A small contrastive audio-text model, trained from scratch: 6.33M parameters, encoder width 160.
Rows from block 7 of the audio encoder of a small contrastive audio-text model, named by matrix and row number. Rows with one number belong to one neuron. Each number is 128 + 32 x the weight over its row's rms, rounded and kept within 0 to 255. All counts start at 0.
After each neuron's rows are labels from the 100 clips, of 14848, where the neuron reaches its highest value: "peak on" is the class under the peak; "responds to" is what is common among them. Only what is clearly more common there than usual is listed. The data: babble in 24 made-up languages, each with its own sounds, syllables and stress or tones, from a formant synthesiser.
# fc1: MLP up (encoder.blocks.7.mlp.fc1.weight, 640x160), inputs 108-159
# fc2: MLP down (encoder.blocks.7.mlp.fc2.weight, 160x640, transposed), outputs 108-159

fc1.19 [142 101 131 136 130 137 137  59 118 123 114 126 127 131 115  93 123 155  40 165 114  90 116 108 130 110  73 148 150 115 142  94 123 116 176  91 145 126 115 142 126 133 119 109  82 125  87  86 163 124 103 142]
fc2.19 [137  92  79 104 201 115  87 170  98 150 224 129  92 186 118 169  98 139  98 148 167 125  95 124 156  90 180 118 154 133 119 178 163 140 143 103 118 114 143  87  85 123 162 153 142 159 159 139 106 160 134  86]
peak on: /ç/
responds to: quiet level; /ç/

fc1.106 [189  96 108  70 113 131 151  74 116 135 126 138 129 114 187 143 123  52 128 147 180 126  88 156 141 127 132 139 121 105  92 141 116 126 188 103 114 108 138 127  92 128 138 132 136 126  98 119 120 212 159 130]
fc2.106 [129 193 165 140 105 147 104 148 108  94 134  94 149 154 132 107 134 158 117 138 125 136 132 120 135 187 155  14  68 132 133 123 178 111  80 152 100 188 140  81 185  74 104 167 153  86 153 162 125 209  98 120]
peak on: /tʃ/; /ʃ/
responds to: mains hum; /tʃ/; /ʃ/

fc1.358 [139 126 131 108 163 134 130  95 149 113 127 115  86 171 160 122 106  83 147 193 129 186  99  67 168 142 148 122  92 163 118 105 153 173  68  83 152 153 174  94 164 111 125 163 156  53 167 156 129 194  98 114]
fc2.358 [108 151 178 155 140 102 122 192 161 126  98 119  83 255 134 147 123 134 139 134 161 129 123 142 154  65 190 192  85 133 111 158 115  87 147 138  98  61 117 124 139 127 130  90 108 143 156 140 119 157 113 169]
peak on: silence
responds to: quiet level

fc1.13 [123 151 102 149  99 144 186  91  78 120  97 173 115 103 132  87 103 165  55 176 118  65 106 103 125 152 122 102 123  92  92 102  82 151 158 130 133 131 157 138  74 100 137 123 112 120 137 167 128  81 111 176]
fc2.13 [172  78 111 136 153 110 109 166 123 142 156 164  78 160 119 166  91 112  87 156 159 154 100 136 144  80 112 162 176 102 116 167 135 126 136 170 112 124 146 160 110 155 151 190 155 123 133 142 108 133 178  76]
peak on: /y/
responds to: voice: deep voice; /y/

fc1.303 [144  80 157 140 143 121  74  86 128 122 128 122  88 123 121 137 120 113 124  51 111 110 142  66 189  95 110 124 133 141  97 114 112  88 191  99 137 101 128 142 114 124 114 134 158 122 154 129 130  96  92 191]
fc2.303 [149 123 176 193 134 146 102 173 140 180  87 131  71 240 130 162  44 108  91 110 163 116 144 138 153  85 138 129 107 102 164 167  98 111 161 141 127 117  84 125 136 152 191  84 158 112 139 151 163 129 154 133]
peak on: /ɑ/
responds to: /ɑ/; /ŋ/

fc1.524 [ 86 140 114 120 105 115  72 150 143  95 155 127 155 100  92 149 130 194 115 116  59 104  86 118 155 133 121 111 128 123 171 111 112 133  92  70 122 160 128 136 127 164 161 156  95 114 113 158 144 130 131 106]
fc2.524 [ 68 164  83  93 131 114 154 137 106 150 127  99 172 172 110 139 118 152 174 115 137 108 152 143 132 179 201  92 121 159 124 110 149  98 133  96 109 125 187  88 126 111  77 110 110 132 164  90 107 146  47 156]
peak on: /ts/; /s/
responds to: /ts/; /s/

fc1.350 [103 154 192 123 133 137 145 153 146 155 138 119 125 114 100 113 126  90 144  96  99 102 221 226 118 142 135 104  88 150 117  93 126 172 107 179 129 138 117 125 132  75 133 136  96 159 127 152  82 127 121  91]
fc2.350 [149 141 119 177 154 148  12 108 146 120 169 113  94  76 144 121 144  92 163 119  83 175 122  98  95 177  99 122  99 110 116 109 130 142  63 144 129 105  76 112 211 115  64 142 175 137 117 116 124 101 128 165]
peak on: /ɑ/
responds to: muffled (low-pass); /ɑ/

fc1.561 [151 157 110 146 144 148  98  91 102 133 162  93 128 132 144 105 131 111 109 151 128 116  39 125 126 124 137  93 125 133  91  89 128 150  65  69 154 129 156 101 155 125 134 136 144 135 158 140 102 141 104 137]
fc2.561 [131  92 105 109 166  65 126 171 125 142  93 148  73 255 122 149  98 112 137 131 181 118 103 150 146  68 181 200 100 148 144 167  59 134 172 136 101  60 137 175 103 132 184  82 134 141 173 107 135 156 111 121]
peak on: silence
responds to: quiet level

fc1.359 [148 153 111  82 117 145 169 164 134 128 130 117 125 107 147 109 108  83 120 150  99 104 155 154 128 142  38 104 153 133 174  97 122  94 148  85  82 155 121 141  86 116 123 158 118  95 107 126 104 255 145 133]
fc2.359 [143 135 113 108 105 128 145 165 119 131 147 112 162 209 131 132 126 179  99 145 143  85 108 108 122 116 219 137 139 130  92 158 172 102 110 166 123  81 193 111 129  98 101  91  99 161 146  92  92 179  88 138]
peak on: /tʃ/; /ç/
responds to: quiet level; /tʃ/; /ç/

fc1.540 [ 99 144 209 131 137 119 146 155 147 119 171  81 168 185 148 112 141 190 139 114 114  83 147  88 113 118 152 151 173 163 143 111  84 173 174 150 144 127 124 119 125  89 121  87  87 163 119 136  85 108  82  74]
fc2.540 [113 131  95 112 124 148 103  42 121 121  95 127 167   0 134 118 183 110 163 143 110 141 125 128 132 193  79 104 135 112 112 117 102 138 123 102 154 129  81 129 139 144  71 144 115 179  99 118 102 119 162 151]
peak on: /ɑ/
responds to: reverberation; /ɑ/

fc1.189 [ 91 136 117 129 128 101  63 136 134 149 132 108 159 137 106 162 116 170 104  68 121 137  94 100 136 112 142 137 176 125 166 138 101 101 127  22 103 142 121 151 122 176 144 121 100  96 133 108 123 132 112 123]
fc2.189 [ 82 170 110  95 140 145 149  70  69 178 111  90 201 124 106 126 134 145 165  78 130  90 186 162 147 190 200  92 127 162 117 103 150 126 146  92 117 159 184 101 136  94  72  97 111 119 139  92 111 136  49 132]
peak on: /ts/; /s/
responds to: /ts/; /s/; /e/; /aɪ/

fc1.150 [148 208 138 117 105 128  83 142 123 119 117 165  81 132 120 134 102  62 195 102 116 118 186 146 119 102 150 184 133  89 108 151  42 179 119 139 104 132 104 119 119 122 147 169 137 194 186  94 132 219 148 163]
fc2.150 [145 128 153  92 137 161 155 170 148  91 136 117 130 210 164 117 138 147  52 129 145 100 124  95 157 102 117 171 120 190 113 116 146  93 149 158 147  91 193  98 113 122 171  56 100 143 127 160  76 126 119 149]
peak on: /tʃ/
responds to: /tʃ/

fc1.612 [156 105 209 113 127 162 117 174 133 129 138 150 145 150 100 144 150 137 177  79 133 141 147 208 103 103 174 111 137 145 130 161 116 159 104  90 145 104 146 143 105 145 128 131 123 151 111 169  95 120 161  80]
fc2.612 [137 192 199 113 104 141 106 131 127 104 132 116 130  93 181  96 118 135 125 104  74  84 140 126 152 154  87 150  95 144 140  93 120  87  93  95 167 132 102 139 170 112  92 107 142 172 120 135 111 108  82 227]
peak on: /ɑ/
responds to: muffled (low-pass); /ɑ/

fc1.149 [166  67 111  78 125 119 153  90 125 143 104 115 145 136 146 184 143 103 142 186 185 110  68 101 146 116 131 164 151 120 116 175 108 148 192  99 118  77 135 153  99 101 108 125 137 129 127 122 125 204 162 118]
fc2.149 [146 172 143 138  73 135 135  80 121 106 169 126 156  73 110 112 185 152 115 157 136 117 140 145 138 178 137  31 104 123 125 132 167 136 106 138  89 170 126 103 154 101  72 188 131 113 103 156 132 178 140  99]
peak on: /tʃ/
responds to: mains hum; /tʃ/

fc1.554 [162  75 149 174 130 126 176  89 156 116 130 127 159 160 147 144 120  90  83 129 195 105 128 104 140 104  98 129 147  90 134 177  93 130 173 148 107 121 173 105 100  69  84 152 144  96 102 180 100 137 109 113]
fc2.554 [155 113 122 153  91 150 179  76 106 139 112 153 124  39 103 111 166 141 140 168 142 139 133 159 153 124 113  79  85 148 144 141 107 138 156 110 122 176  92 102  99  98 114 182 133 111  94 150 119 129 175  84]
peak on: /tʃ/; /ʃ/
responds to: /tʃ/; /ʃ/; clipping

fc1.492 [126 154  80 114 123 124 177 129 114  92 135 169 134 137 148  98 124 148  93 250 117 113  37 129 124 169 161 110 160 129 119 120 111 117 102 107 150 160 123 144 135 118 128 133 130 138 144 100 163 147 119 190]
fc2.492 [141  64 113 125 116 125 204 155 111 150 152 160  77 233 152 128  73  89  92 151 174 134 107 138 123  44 114 166  95 189 107 152 138 160 146 157 101  91 151 122  76 108 169 123 153 110 145 118 138 127 117 120]
peak on: silence
responds to: mains hum; clipping

fc1.276 [ 89 154 116 108 127  79 114 128 101 156 121 109 144 151 122 120 109 120 162 113 201 136 107  83  83 130 134 160 199 105 129  97  81 128 155 140 155 146 119 175 112 119 116 144 143 171 159  86 150 110  74 160]
fc2.276 [181  74 130 183 152 203 109 120 130 102 102 141  38 119 148 113 130  84 105 122 144 164 137 138  82 135  95 140 117 128  75 147 123 178 127 142 128  93 110 126 145 132 172 143 154 138 106 150 162 101 227 138]
peak on: /y/
responds to: /y/; voice: deep voice; /ɔɪ/; /ç/

fc1.243 [113 164 103 131 139 144 203  97 144 142  95 166 122 155 125 116 138 108 155 202 143 139  88 115 128 144 160  89 125 146 111  94 110 131 105 150 149 159 141 129 117 191 125 116 109 156 160 138 137 115 105 125]
fc2.243 [161 128 167 144 123 122 154 204 135 148 120 141  40 229 119 137  89 126  82 154 142 129 125 147 167  14 108 191 105 146 142 135 119  96 150 161  88 135 169 127 116 142 173 102 158 125 158 146 164 139 117 109]
peak on: silence
responds to: mains hum; clipping

fc1.254 [141 110 115 146 124 119 148  88 116 107 119 157 147 146 164 116 153 130  92 201 120 113  18 200 133 128 172 126 141 106 103 101 139 150  85 141 140 129 179 103 113 110 108 106 132 172 114 104  98 134  95 132]
fc2.254 [134 109 157 142 139  57 137 169 141 199 120 141  84 218 108 147 122 120 137 152 169 126 112 121 208  27 121 215 117 165 147 144  84  59 136 140  79 167 107 132  85 139 162  81 135 124 131 141 107 146 107  75]
peak on: silence
responds to: mains hum; clipping

fc1.300 [117 145 107  75 106 120 185 116 125  76 120 118 156 135 151 118 115 142 109 181 113  85 108  47 137 145 101 126 162 142 178  84 113 111 165 136 185 127 128 123 139  91  90 122  99  89 165  98 109 188 117 122]
fc2.300 [170 112  60 164 141 183 102 119 109 180 101 132 139  59  95 175 152 121 129 155 155 158 140 153  96 174 127 123 139  77  49 170 163 174 142 151  83 120 119  97 124 168 107 150 153 162 102 118 141 149 179 108]
peak on: /ç/
responds to: /y/

fc1.54 [108  94 124 100 101 113 187 146 152  86 146 159 122 125 147  98 116  86 109 177 151  85 113 162  46 169  99 141  88 134 131 139 135 143  99 187 131 131 136 132 123  89 140 112  61 170 152  96 107 108 136 145]
fc2.54 [140 111 103 187 157 120 108 132 137  93 137 141  96 113 133 120 120 103 151 159 129 191  97 129  88 136 149 167 135  73  69 152 132 197  76 172 150  73 133 203 154 139 109 157 105 179 105 108 148 103 175 117]
peak on: /y/
responds to: /y/; muffled (low-pass)

fc1.267 [116 152 138  91 140 128  39 131 129  94 100  98 137 125 132 105 107 102 112 141 115 126  78 139  95 175 136 142 152 131 106  99  81 165  99 147 131 137 131 174 105  96 130 101  88 167 185  98 118  77 112 146]
fc2.267 [155  34 134 177 162 156  90 138 139  91 136 112  86 154 131 134 154 132 135 116 148 174 119 142  95 106 113 196 129 154  32 147 106 173  94 130  99  92 117 113 168 127 150 110 135 164 119 114 124  89 160 142]
peak on: /y/
responds to: /y/; muffled (low-pass); /ɔɪ/